{
  "model": "contrastive image-text model",
  "dataset": "views of escape-time and Newton fractals",
  "train_examples": 72500,
  "image_size": 64,
  "crop_scale_min": 0.8,
  "horizontal_flip": true,
  "translate": 0.12,
  "tokenizer": "word",
  "vocab_size": 29,
  "loss": "sigmoid",
  "embed_dim": 256,
  "encoder_arch": "densenet",
  "encoder_norm": "batchnorm",
  "encoder_activation": "relu",
  "encoder_depths": [8, 8, 8],
  "encoder_kernel_size": 3,
  "encoder_stem": "deep",
  "encoder_growth_rate": 32,
  "text_encoder_causal": false,
  "text_encoder_width": 192,
  "text_encoder_layers": 6,
  "text_encoder_norm": "rmsnorm",
  "text_encoder_norm_position": "post",
  "text_encoder_activation": "relu",
  "text_encoder_mlp_ratio": 2,
  "text_encoder_head_dim": 64,
  "text_encoder_fused_qkv": false,
  "text_encoder_bias": "none",
  "text_encoder_qk_norm": false,
  "text_encoder_parallel_block": false,
  "text_encoder_dropout": 0.05,
  "text_encoder_inner_norm": false,
  "text_encoder_moe": "soft",
  "text_encoder_num_experts": 32,
  "text_encoder_moe_every": 2,
  "text_encoder_expert_mlp_ratio": 0.25,
  "text_encoder_slots_per_expert": 2,
  "text_encoder_shared_expert": false,
  "text_encoder_positions": "sincos",
  "residual_init": "zero_last",
  "optimizer": "soap",
  "beta2": 0.999,
  "learning_rate": 0.0029,
  "beta1": 0.95,
  "shampoo_beta": 0.95,
  "eps": 1e-08,
  "precondition_frequency": 20,
  "max_precond_dim": 1024,
  "one_sided": false,
  "adamw_lr_other_params": 0.00075,
  "ema_decay": 0.995,
  "max_steps": 12200,
  "batch_size": 256,
  "epochs": 43.1,
  "lr_schedule": "cosine",
  "final_lr_fraction": 0,
  "warmup_steps": 610,
  "weight_decay": 0.04,
  "adamw_weight_decay_other_params": 0
}
Rows from block 15 of the image encoder of a small contrastive image-text model, named by matrix and row number. Each number is 128 + 24 x the weight over its row's rms, rounded and kept within 0 to 255. All counts start at 0. Numbers have three digits each.
Before each channel's rows are labels from the 100 images, of 14848, where the channel reaches its highest value: "strongest on" is what is common among them. Only what is clearly more common there than usual is listed. The data: views of escape-time and Newton fractals.
# conv1: bottleneck pointwise conv (encoder.blocks.16.conv1.weight, 128x368x1x1), inputs 82-122

strongest on: Newton basins of three roots; vivid
conv1.61:118128121114130093125121094129102124127089110107117140122108150146144091161134157094112113142119107132129132117128178091147

strongest on: Newton basins of three roots
conv1.39:136127152155101138156113092105077124170138140147148135122135108106115088139123142085146116131147099130116127133108146064102

strongest on: Newton basins of five roots
conv1.55:104152112166121101136141146153142138153109151130124124109111158145174134130127103121109108119157098151088132132159122088181

strongest on: Julia set
conv1.4:165161156151124151157139132095118149118127112139100147101137146116120146141095113129151108138128129128142117094128109113188

strongest on: Julia set
conv1.67:119127121142134192126119105138129104113115104146100163090109145114094136132128128088152087104115087082125145121141124111109

strongest on: Julia set; pastel; cubic Julia set
conv1.124:095097152170122111122123087140142096118132146183155144113134125144155145114107120140128113138137100115125138129113161122125

strongest on: burning ship
conv1.58:105107109138116091135137116128116132092092119099126146130120147163127128123164141114145130150082169147125154150114147148128

strongest on: Newton basins of three roots; grey
conv1.101:093136133091128142170147113128126113079123123159122123137134140140083125115128125124143121095131121143104132133112162079121

strongest on: Julia set; vivid
conv1.29:142131126123134145134146146128100150137095150130150128169141118117128149075141137122156135148132111115143146110103124171136

strongest on: Julia set; Mandelbrot set
conv1.80:142137134116110131144135126112106142110145136133133130101113125113114147122083114121105158120081156107109109095102132116093

strongest on: Newton basins of five roots; vivid
conv1.54:160145141123149125104123131150093126141128133109141119083142137112142057139126127135099127144143154111109092122109125184129

strongest on: Newton basins of three roots; grey
conv1.93:135147127119114146152122137108148158158153141124152119119142123111131120159097112126118109107142101153126134143154130154139

strongest on: Newton basins of three roots; vivid; Newton basins of five roots
conv1.74:127117108104120113104144127123120120105109118120132121141123147122131111146121123108180107158121120153115114117127152119114

strongest on: burning ship; Julia set
conv1.110:130116163127125126101115123130161106117144126147112109142108144118145145112144131117163160131128116155107119133109148152144

strongest on: cubic Julia set; grey
conv1.49:136132106133133142138154136094156161147117129124129164136145165139135158150098147137112126153140137103114114117157060124152

strongest on: Mandelbrot set
conv1.95:152119145128142121093093111125114107135118114091139098107118113116093125096179131110150113109113150124095164113123114106113

strongest on: tricorn; vivid
conv1.65:108136072121158156150091088109104137135139162148145115132112126129144088145137141154094152125133125134105137081156158146122

strongest on: tricorn; quartic Julia set
conv1.38:125126138097129141132144128140134144086119170081148149127130141144163128101122125143202116157090174119146144115110150120149

strongest on: tricorn; grey; Mandelbrot set
conv1.109:157121108122149188157101130151169126148109103131112140137155136145133117109135166128113149127112113114140136122145108118130

strongest on: Newton basins of five roots; vivid
conv1.78:132112115147119155130162139151089107098114122137135109096148096143157143139114167087131082115111130146112140140138131166171

strongest on: close-up; Newton basins of three roots; Julia set
conv1.107:115122131162123109108124121075094095148153181122124123129154135080163095151152127142134107114137150133098118120114151103131

strongest on: quartic Julia set
conv1.76:119121154126113139155137119149143114132120112120107144122126153116100080123130153087132114164140160127139118144143106113111

strongest on: Julia set
conv1.44:110150145141106082112101124105129107154146120113136118130085116139103141112119107179131143138092130130100143129111126078118

strongest on: Julia set; cubic Julia set
conv1.113:138114137105115108102139128124117115120139098118124120137125115091129096125133134125121112133117112127128111098130175090123

strongest on: Newton basins of five roots; vivid; cubic Julia set
conv1.106:093162140135149121148129118112151152171087145098123146110142126139115118122123133145149166169117140135117145136114096145134

strongest on: Mandelbrot set
conv1.90:154157112115147120179153145146147147104173106149148133148118112143128112163125104117113177123107116114164107108127126159112

strongest on: tricorn
conv1.63:125116144158126118080134110102104118134091131152145126135134143108143116123155155091133146153114136114115114085135126128157

strongest on: Newton basins of five roots
conv1.73:125151143109088087095103120124110141108145123091164144140170078121127113163109113132113140139104163101107143095110140129135

strongest on: tricorn; quartic Julia set
conv1.91:100107168108104139106118148146160126159109104136152144121110117138151153167064140132083177132108137130140115109138134150107

strongest on: Julia set; cubic Julia set
conv1.79:139107154099123134141133142171152137112125107142165105135110139126129091136121136109121140146094141172124136120119141093128

strongest on: Newton basins of five roots
conv1.85:174129119102134124131170152136135110131105138103136133150106153117128136139085119117119091137149112129141136143122087092130

strongest on: Mandelbrot set
conv1.16:123103127140163121159119149127100133146135166158112121123109117154124142090122142149127144123121136099156128136108129103141

strongest on: Julia set; vivid; cubic Julia set
conv1.53:140111139155102114125108127136103135106126122138122118126101105103145115143137153071126139134143128115128136156141157109125

strongest on: Mandelbrot set; grey
conv1.48:163092119134126111147150102102121097149132168129125154118136096125140150130101126098125127133122140115150167123121095075122

strongest on: Mandelbrot set
conv1.2:113116120117169113145117133126147142093120163129138154119087135095118097149132100127146109129116137151155126135129130126162

strongest on: Newton basins of three roots
conv1.121:139105113172133120128114120114104100107120180104107116157128134118125113163103127111123098109148112142140155134126125172147

strongest on: Newton basins of three roots
conv1.115:120123107092181142162153168115116138124124139135145157107112122118134104104121104162133153145114118135097086121139100126099

strongest on: tricorn; vivid
conv1.111:074121123091100129067126100094080117132123126111166148125122116145143136093140157113119099150139146111091091140098146131137

strongest on: burning ship
conv1.62:106119116121141158117108125108116128085125136145144107186108131162119118112112120125138120132168140123118144138137118143125

strongest on: grey; Newton basins of three roots
conv1.26:122156128137115154147125132135141102093182133133162125074103096103107121102104112133113143092157118140128130133117184166150

strongest on: vivid; tricorn
conv1.108:160141159132146135133116082132132106109096146104155102146131167109120105112148129122146148152148132126135095150158042145130

strongest on: burning ship; tricorn
conv1.86:169119144132145106092171108110144142135158119114101164118145147148167166117133115127130132099118124131178120109130103107114

strongest on: Julia set; Newton basins of five roots
conv1.25:109136131095112138158152108111121112109130132122135123112116126112142113157160159085171145148095130130149155138097106143173

strongest on: grey; burning ship
conv1.102:128137171101105170123115098093163151155110127143132114111116142129118114136151154136141168150139167111099106098156158119139

strongest on: Julia set; vivid
conv1.123:102107117109097130099115118134141149087130121116108107156155151121124122129164148117113115111113124141136166106163111116136

strongest on: Newton basins of three roots; close-up; Newton basins of five roots; palette: grey
conv1.27:150158117162142107132129145106106119111121135140162115124115136142077115129115097137126130112124103113134147132141144136129

strongest on: tricorn; pastel
conv1.17:149150198116125122098145141126114155109105067122112128121095123141150163180098149122112112122119097119138152122123148097127

strongest on: Julia set
conv1.31:165135098096143161111116127138093095153106121154140122099086157126133130138109143118121105143111118114164126117130091102120

strongest on: vivid; Julia set
conv1.6:143125151104107087156138114107149117098110135130109099110118148105120128154146119096118087101101138155136140157113128144095

strongest on: Julia set; vivid; Mandelbrot set
conv1.52:158104138119140123133137147103118141134089146093129152189133158115104112156123131132115179130099109152129123125108093132159

strongest on: Newton basins of five roots
conv1.120:166158155119122125139163128127139116161126164142167109116094123122134134160134082126176115136096106135095132121144130128150

strongest on: grey
conv1.103:136169121103111142133142110122159099117162134103166143109110145128113136127121159134159143158168131128107131121130131093119

strongest on: Newton basins of five roots
conv1.22:105152116119122141139119144143167130125149141148128098122126110103169116107134130123100104143111094122066145149121124091122

strongest on: Julia set; grey; cubic Julia set
conv1.96:118106106130162119167137139124170114125106137127116107137100132110129111150118116123135140109145127137102140108121089173119

strongest on: quartic Julia set; Julia set
conv1.14:097128118140129150085144112145112130102111159083152136113111118103141153122157105103120129123128128118154164109123172209154

strongest on: Newton basins of three roots
conv1.23:103117139101155131111125106121138178122126201109121114127085122156154152122180108118141119145109107137130152107134125110145

strongest on: Newton basins of three roots; grey
conv1.42:150154100128160152143104109151122145104151145155152134115141143134167133108135095148113090147137137132117150114123162111127

strongest on: Mandelbrot set; grey; Julia set
conv1.45:125137110097148125143094125126150092165116104135102123154106147136126127133153133127153129123154130128119112124154121138135

strongest on: cubic Julia set; Julia set
conv1.15:142136150080134118129165114150103128132135123118124121143128121111116164155094132096151108134121118128171115122103127154142

strongest on: Newton basins of three roots; Newton basins of five roots
conv1.112:111120124139112122148119139097171175135107110098144147154155151102117159136136129105138102126122112147127116141135113107151

strongest on: quartic Julia set
conv1.51:115126157147146111113123117145158171139141129119133131130168097102111126167135158168123129122164120120114119154144124181141

strongest on: Julia set
conv1.47:162139183100107142114112127162098136134120097107144126135106108099144106129140116169119146133160100153162128107102123120125

strongest on: Julia set; vivid
conv1.13:141134140146148135137149114126115138101104131098104127139139130111150165149119129148139142154172160119095111133105121120106

strongest on: vivid; Julia set; Mandelbrot set
conv1.97:102149137127126151146135113106118174159118154093164113159090093143104138138150124114142145142109146116164119135118110126104

strongest on: vivid; Newton basins of five roots; Newton basins of three roots
conv1.117:105111116144131139119151126135123124117093109095119161126128137100142130167144132121136106116132091145130152161140087067132

strongest on: Newton basins of five roots
conv1.0:128131112129106105137130127135135166142165091117108134120094130123094102106112128154114140130072119122118153150126127116149

strongest on: Newton basins of three roots; vivid
conv1.94:113119149125114085124138155141119151123142115172132132096123101123158159144082138161119143106097142136134134144129130124126

strongest on: Newton basins of three roots; Newton basins of five roots; grey
conv1.77:121127125125134113117150165137131115111126147110150085128098123158109117084149140099120128107149147157161145137127115115130

strongest on: tricorn; vivid
conv1.82:120129098128170124121099119154106123123154117116118149155108108138121141156142136103086143103117139148135107113158118132135

strongest on: Newton basins of three roots; Julia set
conv1.127:119120152138081143104115147111108133139098146156131108140124106105142146118138122118103117126141121117101137151142138124133

strongest on: Julia set; cubic Julia set
conv1.105:097109125154142123158096089129136105153122154124157113151116126099082149145175129134131129140118145148102111131123107138112

strongest on: cubic Julia set; grey; vivid
conv1.57:145126096124102176155121115125107153126122163156097111116124109143138148111130133114124124111159125134142112072130164117140

strongest on: Newton basins of three roots
conv1.10:119113113131130155093111103167116119106155150160149152142147113135130115154128119130137131156122102129111140179118194099130

strongest on: grey; Julia set; Mandelbrot set
conv1.83:145109116095121130153132138120139109107134134114147120080126123120109091137138104118146127129097108169150181160118157134114

strongest on: Julia set; burning ship
conv1.32:177153168128127143157156130118143109145156124120131122109146123118142104143154131114093167133122109142141108127097124141116

strongest on: Newton basins of three roots; grey; Newton basins of five roots
conv1.46:137114145094111119086110115092114133126129117141175108108107123127129092104132113111127126096147153168118123149129198135128

strongest on: Newton basins of five roots; vivid
conv1.87:116111078120152113153141134132117103136134171145121147128117126135144094146079092158137126142119093136110104145142125123144